From a checkpoint of a small audio embedding model: 1.68M parameters, 39062 training examples.
Rows from block 3, named by matrix and row number. Rows with one number belong to one neuron. Each number is 128 + 24 x the weight over its row's rms, rounded and kept within 0 to 255. All counts start at 0. After the name is the row's rms in percent of the matrix's.
# fc1: MLP up (model.blocks.3.mlp.fc1.weight, 512x128), inputs 0-127
# fc2: MLP down (model.blocks.3.mlp.fc2.weight, 128x512, transposed), outputs 0-127
fc1.434 059 [107  89 162 153  96 149  81 178 166 114 128 110 122 123 171 141 148  92 115  62 102 135 127 120 143 163 100 125 130 134 137 147 154 177 117 121 112  78 132 138 142 131 132 146 140 113 139 150 141 129 130  96 123 176 101  91 107 108 104 138 130 142 139 121 110 105 138 164 112 113  88 130  89 106 196 115 171 142  95 132 115 155 170 128 144 143 136 116 128 114 125 144 111 145 149 135 155 128 112 164 112 160 109 132 167 131 141 117 107 140 113  85 115 174 101 132 104 137 137 106 130 123  93 114 103 127 105 146]
fc2.434 077 [191 114 112 118 129 118 106 132 114 147 143  90 115  97 159 112  99 162 161 123 118 133 123 147 118 162 158 115 179 127 112  96 105 133 115 121 123 151 129 125 110 121 160  86 123 113 153 136 148 124 138 119 123 133 135 142 113 101 127 123 203 127  67 130  78  94 140 144  68 108 159 116 119 140 153 113 142  96 115 124 112 148 143 113 153 129 146 109 128 143 125 108 114 161 135 122 154 134 152  95 132 175  93 117 119 124 134  94 143  91  91 150 128 139 137 136 174 141 114 185 149 135 111 113  84 167 107 126]
fc1.435 072 [153 149 132 133 100 170 118 150 132 101 159 118 114  93  75  89 108 129 134 142 160 154 152  99 154 134 168 113 130 116 110 118 127 125 123 143  83 135 116 188 115 137 135 149 159  92 132 125 123 131 137 125  91 113 143 111 106 107 148 109  93 117 130 149 146 106  52 120 149 131 121 124 130 132 163 143 131 139 157 146 131 111  81 163 105 150 153 156 101 157 121 119 109 134 115  87  82 109 132 114 130 120 114 166 150 120 117  91 141 107  87 129  96 152 136 106 113 100 139 186 127 165 165 114 103 121 155 150]
fc2.435 084 [153 117 205 132 101 135 113 117 148  88 155 195 177 119 145 127 125 157 132 128 154 117 137 122 104 119 136 107 115  89 138 132 132 122 140 101 165 139 130 132 121  96 153 108 136 140  97 114 126 143  95 183 138 110  93 165 126 115 148 140 117 136 105 103 132 124 144 160 196  98 143 107 135 123 143 137 131  90 134 146 112 108 135 101 170 118  99 127  92 119 119 109 131 123 126 110 191 156 128  99 116 147 124  78 133  69 139 111 161 113 157 102 120 158 116 147 134 123 150 118 121 126 131  92 136 110 139 147]
fc1.436 118 [123 107 147 183 143  95 161 143 128 134 121 102 131 112 107 141 102 137 128 127 126  70 132 143 137 174 147 138 139 119 108  79 134 115 150 136 108 133 137 112 124 163 154 160 163 132 104 104 134 144 130 118 151 107 111 170 127 139 107 141 109 109 109 170  92 131 113 140 148  89 201 142 131 123 138  97 150 125 115 129 126 151  98 176 119 113 157 123 116 108 112 166  74 130 108 132 127 155 166 143 121  91 159 136 129 113 146  95 145  87 128 118 130 136 103 169 136 109  96 128  65 134 172 113 153 125 129 160]
fc2.436 124 [133 116 144 133 140 119 105 111 195 120 127  98 123 102 124 123  71  96 104 129 115  89 149 111 106 107 138 159 149 137 126 119 103 132 129 167 104 135 142  74 130 114 136 112 121  91 138  99  96 119  72 155 120 106 123 151 134 131  89  94 100 138  89 118 152 137 126 117 137 151 131 136  63 149 111 131 129 153  83 136 130 142 137 126 129 138 170  89 102 129 167 175 139 146 153 149 139 161 119 108 114 149 127 206 156 126  99 135 119 140 116 132 131 122 158 109 121 139  73 121 100 118 109 134 110 144 149 143]
fc1.437 144 [140 113 122 118  65 136 108 123  66 142 138 132 138 127 133 150 121 113  98 125 141 141 128 166 142 140  80 156 156 129  98 103 134 141 178 146 165 147 185 141 150 119 140 139  89 110 150 102  99  77 143 104 139 160 128 150 149 113 172 140 113 156 105 130 107 121 134 158 123 132 120 118 141 121 161 166 130 202 153 142 131 149 131 120 110 107 159 137 153 124 128 122 178 109 121 145 136 165 151  99 111 132 123  99 132 111  87 147 145 128 152 101  80 105 112 155 115 138 127 155 124 152 137 159 120 157 127 100]
fc2.437 139 [127 168 109 133 180 137 104 135 162 167 136 127 119 131 133 129 113 165 116 130  95 138 108 137 164  92 140 134 125 100 139 121 119 119  97 109 102 129  92 105 112 176 142 136 114 142 123 150  95 105 123 124 175 129 196 107 132 133 141 145 120  97 107 163 152 137  95 128  94 104 125 123 142 116 144 165 131 151 103  99 146 147 139 131 185 103 119 145 144 154 140 162 132 124 120 109 127  97 146 128 124 126 154 186 150 157 109 111 145 146 167 142 121 151 127 142 130 131 148  84 118 103 133  87  48  86 126 121]
fc1.438 111 [146 167 150 152 142 129 125 106 124 139 101  77 109 131 140 142 117 147  82 159 147 102 161 144  92  92 133 158 181 136 127 134 127 135  93  98 143 111 188  99 136 123 105 146 138 108 141 119 131 148 124 113 120 137 132 119 103 119 136 139 123 111 142 101 116 130  90 109 135 108  66 128 137 147 127 131 109  94 149  96 102 137 136  87 129  94 137 104 142 126 137 146 125  81 105 158 108 101 185 103 118 127 132 172 182 165 133 169 148 118 105 171 117 127 138 119 111 142 152 145 152 114 122 133 155 162 184 138]
fc2.438 100 [ 91 164 131 139 138 139 132 129 140 191 140 103 159 126 106 123  83 107 120 115 101 120 101 120 134 154 127 132 146 169  83 125  93 136 166 109 119 154 121 112 128 173 142 122  70 157 120 142 195 116  86 107  86 107 109 133 150 147 111  83 153 103  88  81 116 163 119 124  99 123 132 137 147 105  92 170 150 113 147 158 118 137 163 150 151 143 116 121 111 112 144 108 171 153 124 147 145 154 128 120 112 148 131 143 145 155 103 134 107  80 111 140 123 128 141 145 134 145 108 103 138 102  96 141  99 130 120 119]
fc1.439 105 [133 135 116 154 107 128 183  92 174 142 144 116 148 128 140 103 120 121  86  88 131 114 163 126 129 154  86 115 137 116 141 121 112 124 167 148  79 117 145 137 123 100 157 135 158 101  85 125 147  92 134 142 114 151 166 194 151 121 150 128 130 132 103 108 118 122 130 125  93 171  73 107 157 135 116 109 167 129 186 125 138 104 139 165 157 110 177 145 125 136 174 136 142 110 131 129 142 103 137 105  96 119 121 132 119 168  96  99 141 124 144 106 149 119 131 113 126 113 167  89 135 138 114 108 141 137 163 107]
fc2.439 108 [100  82  84 122 157 122  66 119 165 132 150 123 107 169 119 150 147 155  98 165 171 144 137  71 117 104 160 113 130 100  88 134 131 148 138 117 103 112 155 155 124 141 151 180 146 142 126 130 132 160 110 155 121 106 121 111  94 125 102 147 153 132 122 121 179 164  89 142 102 109 105 132 120 150 170 141 112 131 153 151 150 108 140 116 100 127 137  95 111 163 126  94 140 128 143 139 138  85 154 104 131 145 143  76 119 144 124 158  98 137 114 160 105 117 138 165 140 128 123 126  97 115 130  97 163 148 122 112]
fc1.440 091 [123 152 137 139 125 158 125 104 128 101 143 103 127 104 137  75 145 159 113 128 127 156 119 118 107 134 132 128 103 136  85 149 130 110  76 149  84 117 123 141 139 157 121 107 131 108  80 128 146 146 144 106 141 141 114 128 109 108 133 113 160 177 167  81  74 143 134  63 137 131  82  96 144 107 177 133 146 155 103  98 148 154 137 110  82 122 129  85 134 151 121 110 149 159 144 170 146  87 127 135 133 100 130 146 145 137 106 160  90 150 138 140 137 102 141 114 138 120 170 110 152 132 132 139 158 107 100 158]
fc2.440 101 [137  93  70 153 103 128 122 145 157 157 160 136 120  72 123 150 130 170 148 171 109 113  87  77 133 134 113 135  94 144 106 139 122 119 175  91 141 139 138 100 144 168 164  88 111 132 109 155 124 158 112 146 123 123 145 152 143 160  81 100 100 181 121 138 113 129 154 134 118 150 145 133 149 129  84 112 126 142 136 132 134 121 144 135  84 138 110 151 115 173 111 111 111 107  82 133 149 136 160 141 114  96 112 152 108 149 128 117 136  67 126 122 116 115 169 101 120 122 133  99 123 131 147 114 111 146 136  96]
fc1.441 080 [118  81 229 125 136 149 150 124 183 105 140 143 121 118 133 123 130 126 136 137 127 119 121  58 151 126  93 113 115 107  80 146 130 116 141 138 157 118 158 174 145 103 152 117 125  98 121 112 151 135 115 174 108 150  97 134 151 135 132 148 125 148 125 126 136 151 128 145 121 105 124 161  65 119 101 169 151 128 147 113 120 126 140 147  92 134 159 122 130  94 119 143 114 137 153 123 124 110 126 114 116  99 148 112 143 109  95 105 116 184 107 126  96 160 130 162 145 175 142 142 124 128 151 103  95 112 117 144]
fc2.441 090 [152 169 150 181 121 180  93 137 136 122 148 127 121 132 148 117 146 107  80 123 119 147 103 144 139 143 135 146 150 116  95 128 168 133  75 138 151 130 190 140 125 115 147 179 119 144 178 167 121 159  92  78 152 115 114 110 113 108 104 105 143 130 110 117 101 128 161 138 121 129 139  95 142 134 128 127 112 140 134 119 159 135 149 182 133 133 120 100 139 160 120  79 130 142 127 117 122 115 154 119 176 170 130 150 145 112 119 128 169 144 153 125 152 132 131 104  98 151 112  77 121 165 120 166 126 159 141 135]
fc1.442 106 [163  99 115 125 137 120  97 141 150 162 119  95  73 111 111 134 123 127 120 139 142 113 119 133  96 134 143 154 127 122 133  77  78 130  76 157 117 116 123 126 143 121 104 137 113  54 113 100 138  96  91 118 151 175 110 132 118 114 136 110 171 140  94  75 128 113  67  94 135 127 123 152 127 118 127 107 124 125 117 103 128 115  73 171 142 141 142 156 129 129 155 109  93 141 142 133 142 134 140 143 169  98  81 117 118 111  97 147 135 128 115 183 145 114 150 130 164 122 132 106 131 130 132  86 153 123 115 135]
fc2.442 104 [145 123 126 156  93 122 130 135 163 146 136 106 147 131 142  93 157  72 126 105 130 141 103 115  96  96  78 140 156 130 120 121 142 140  97 101 135 151 146  83 117 144  98 130 111 132 114  82 106 148 128  98 111 148 143 131 126 137 132 143 114 128 113 176 155 167 170 129 141 126 144  89 110 127 100 149 104 187 131 166 110 177 157 127 152 130  93 111 159 113 130 135 144  54 132 151 155 142 160 152 136  87 147 144 132 100 163 160 161 137 124 120 120 126 119 182 137 136 124  96 118 138  96 131 138  98 130 138]
fc1.443 138 [127 114 135 162 161 174 165 143 123 129 126 133 136 172 182 123 124 111  83 124 116 152 132 182 144 151 103 117 124 109 113 127 130 134 110 112 151 129 114 104 119 126  95 134  87 171 150 115 136 164 115 121 115 149  96 140 125  96 126  66 184  86 126 100 179 118 114 107 134 155 162 110 139 149 125 141 118 158 115 157 121  83  86 149 109 145 112 127 174 141 124 128 106 110 148 121 129 145  86 109  91 148 144 138 156 126 139  98 108 134 141 179 140 120 124 145 104  90 121 126 122 110 155 124  88 109 122  99]
fc2.443 129 [168 126 137 112 138 149 130 129 116 133  85 112 132 170 107 118 104 109 128 118 190 128 120 114 118 140 132 117 135 157 134 130  94 144 198 143 112 127 130 104 139 100 141  91 115 103 116 176  65 129 126 141 145 123 145 134  97 127 136 132 128  86 173 112  77 145 125  78 144 143 181 142 142 123 127 147 150 150 143 136 131 117 178 110 167 115  94 178 130 118 127 137 130 144 140 141 114 144 104 109 170 140 142 112 129 144  90 129 108 192 124 136 129 149  87 114 125 140 113 151 141 125 122 135  68 135 117 113]
fc1.444 068 [143 120 127 120  91 148 156 164 128  91 118 142 137 129 162 127 145 137 113 160 130 131 102 104 132 141 116 121 116 141 180 139 150 116 145 157  55 141 174 111 143 133  77 120 130 122 108  93 123 147 144 134 154 103 129 166 129 117 135 137 125 126 113 188  93 130  96  99 111 128 149 118 141 127 122 163  90 125 128 172 102 123 110 153 121 116  88 106 148 135 116 126 174  83 114 126  91 194 109 142 127 150 149 187 116 108 143 179 128 158 102 100 160 112 137 120 108 127 139 166 149 139 135 120 116 117 130 123]
fc2.444 072 [171 147 131 118 119  96 144 142 117 162 106 117 112 142 121 147 118 155 140 168 135  88 141  98 130 102 126 124 148 152 146 138 146 114  89  90 100 128 164 194 152 150 100 123 147  77  89 153 108 144 140 130 133 132  88 130 116 181 107 139 101 149  98 113 128 150 137 166 185 141 129 126 108 154 134 114 168  71 135 111 138 120 133 110 125 146 140 110 122 128 137 111  75 125 136 111 149  71 110 145 135 142 123 121 143 151 127 129  86 147 172 132 121 138 169  95 107 142 131 163 141 156 103 156 114 152 138 124]
fc1.445 078 [133 144 100 129 132 116 140 131  69 110 158 112 161 167 133 134 145 153 103 119 168  75  90 116 121 110 127  97 116 162 169  84  97 129 119 120 100 109 170 132 168 141 119 108 114 170 164 122  90 109 108  83 151 147 141 126  94 151 136 109 111 140 135 162 121 140 107 141 154  98 147 148 172 118 114 149 131 158 136  96 118 127 105 126 142 118 118 141 120 151 126  77 150 157 126 160  95  99  93 119 131 155 140 128 166 103 181 113  92 142 132 151 150 115 154 150 125 119 150 123 157 160 149 142 160 128 105 121]
fc2.445 063 [102 120 115 136 121 108 152 142  96 122 110  91 148  81 134 128 146  95 132 102 128 117 130 161 132 100 181 144  88 120 114 129  98 128 144 113  88 139 151 101 125 141  86 144  80 145 127 106 124 141 125 123 132 105 119 142 105 120 110 107 128 136 116 153 153 159 118 155 162 173  95 134 128 141 121 124 172 117 117  87 153 143 139 131 119 167 130  75 175 109 134 124 120  93 104 144 155 148 132  93 150 135  93 163  80 198 125 151 135 135 153 134  96 129 155 133 105 138 153 136 106 166 134 157  82 162 113 121]
fc1.446 140 [133 123 147  91 122 139 110 149 120 112 117 113 109 131 138 132 174 116  84 139 104 132 103 130 141 109 108 131 158  89 118 103 166 107 125 135  99 100  82 110  93 136 110 115 132 129 100 142 119  83 120 114 135 125 139  92  81 126 100 165 126 147 115  77 105  94 113 121 110 146 124  81 117 154 164 122 122 154 123 196 102 136 106 131 112 146 183 110 159 122  97 121 109  70 120 131 117 155  77  99 165 146 171  95 145 133 157 122 106 103 153 130 137 132 100 109 110 138 126 153 133 128 127 111 141 133 125  81]
fc2.446 146 [ 66  93 106 102 108 144 164  95 154 142 155 107 114 154 112 130 146 193 125 153 136 140 111 121 143 142 144 138 111 188 132 116 107 118  98 155 148 122 147 156 113 119 141 134  74 111 127 109 167 124  89 140 120  99 120 116 163 121 133 133 170 103 105 132 126 114 158 149  78 135 110 135 154 123 123 181  75 173 176  89 151 165 107 107 122 125 103 164 138 170 126 131 100 144 160 123 135  98 114 133 133 144 129 106 107 129 136 125 140 144 121  91 140 127 181 122 142 123 142 123 108 127 113 119 142 129 111 137]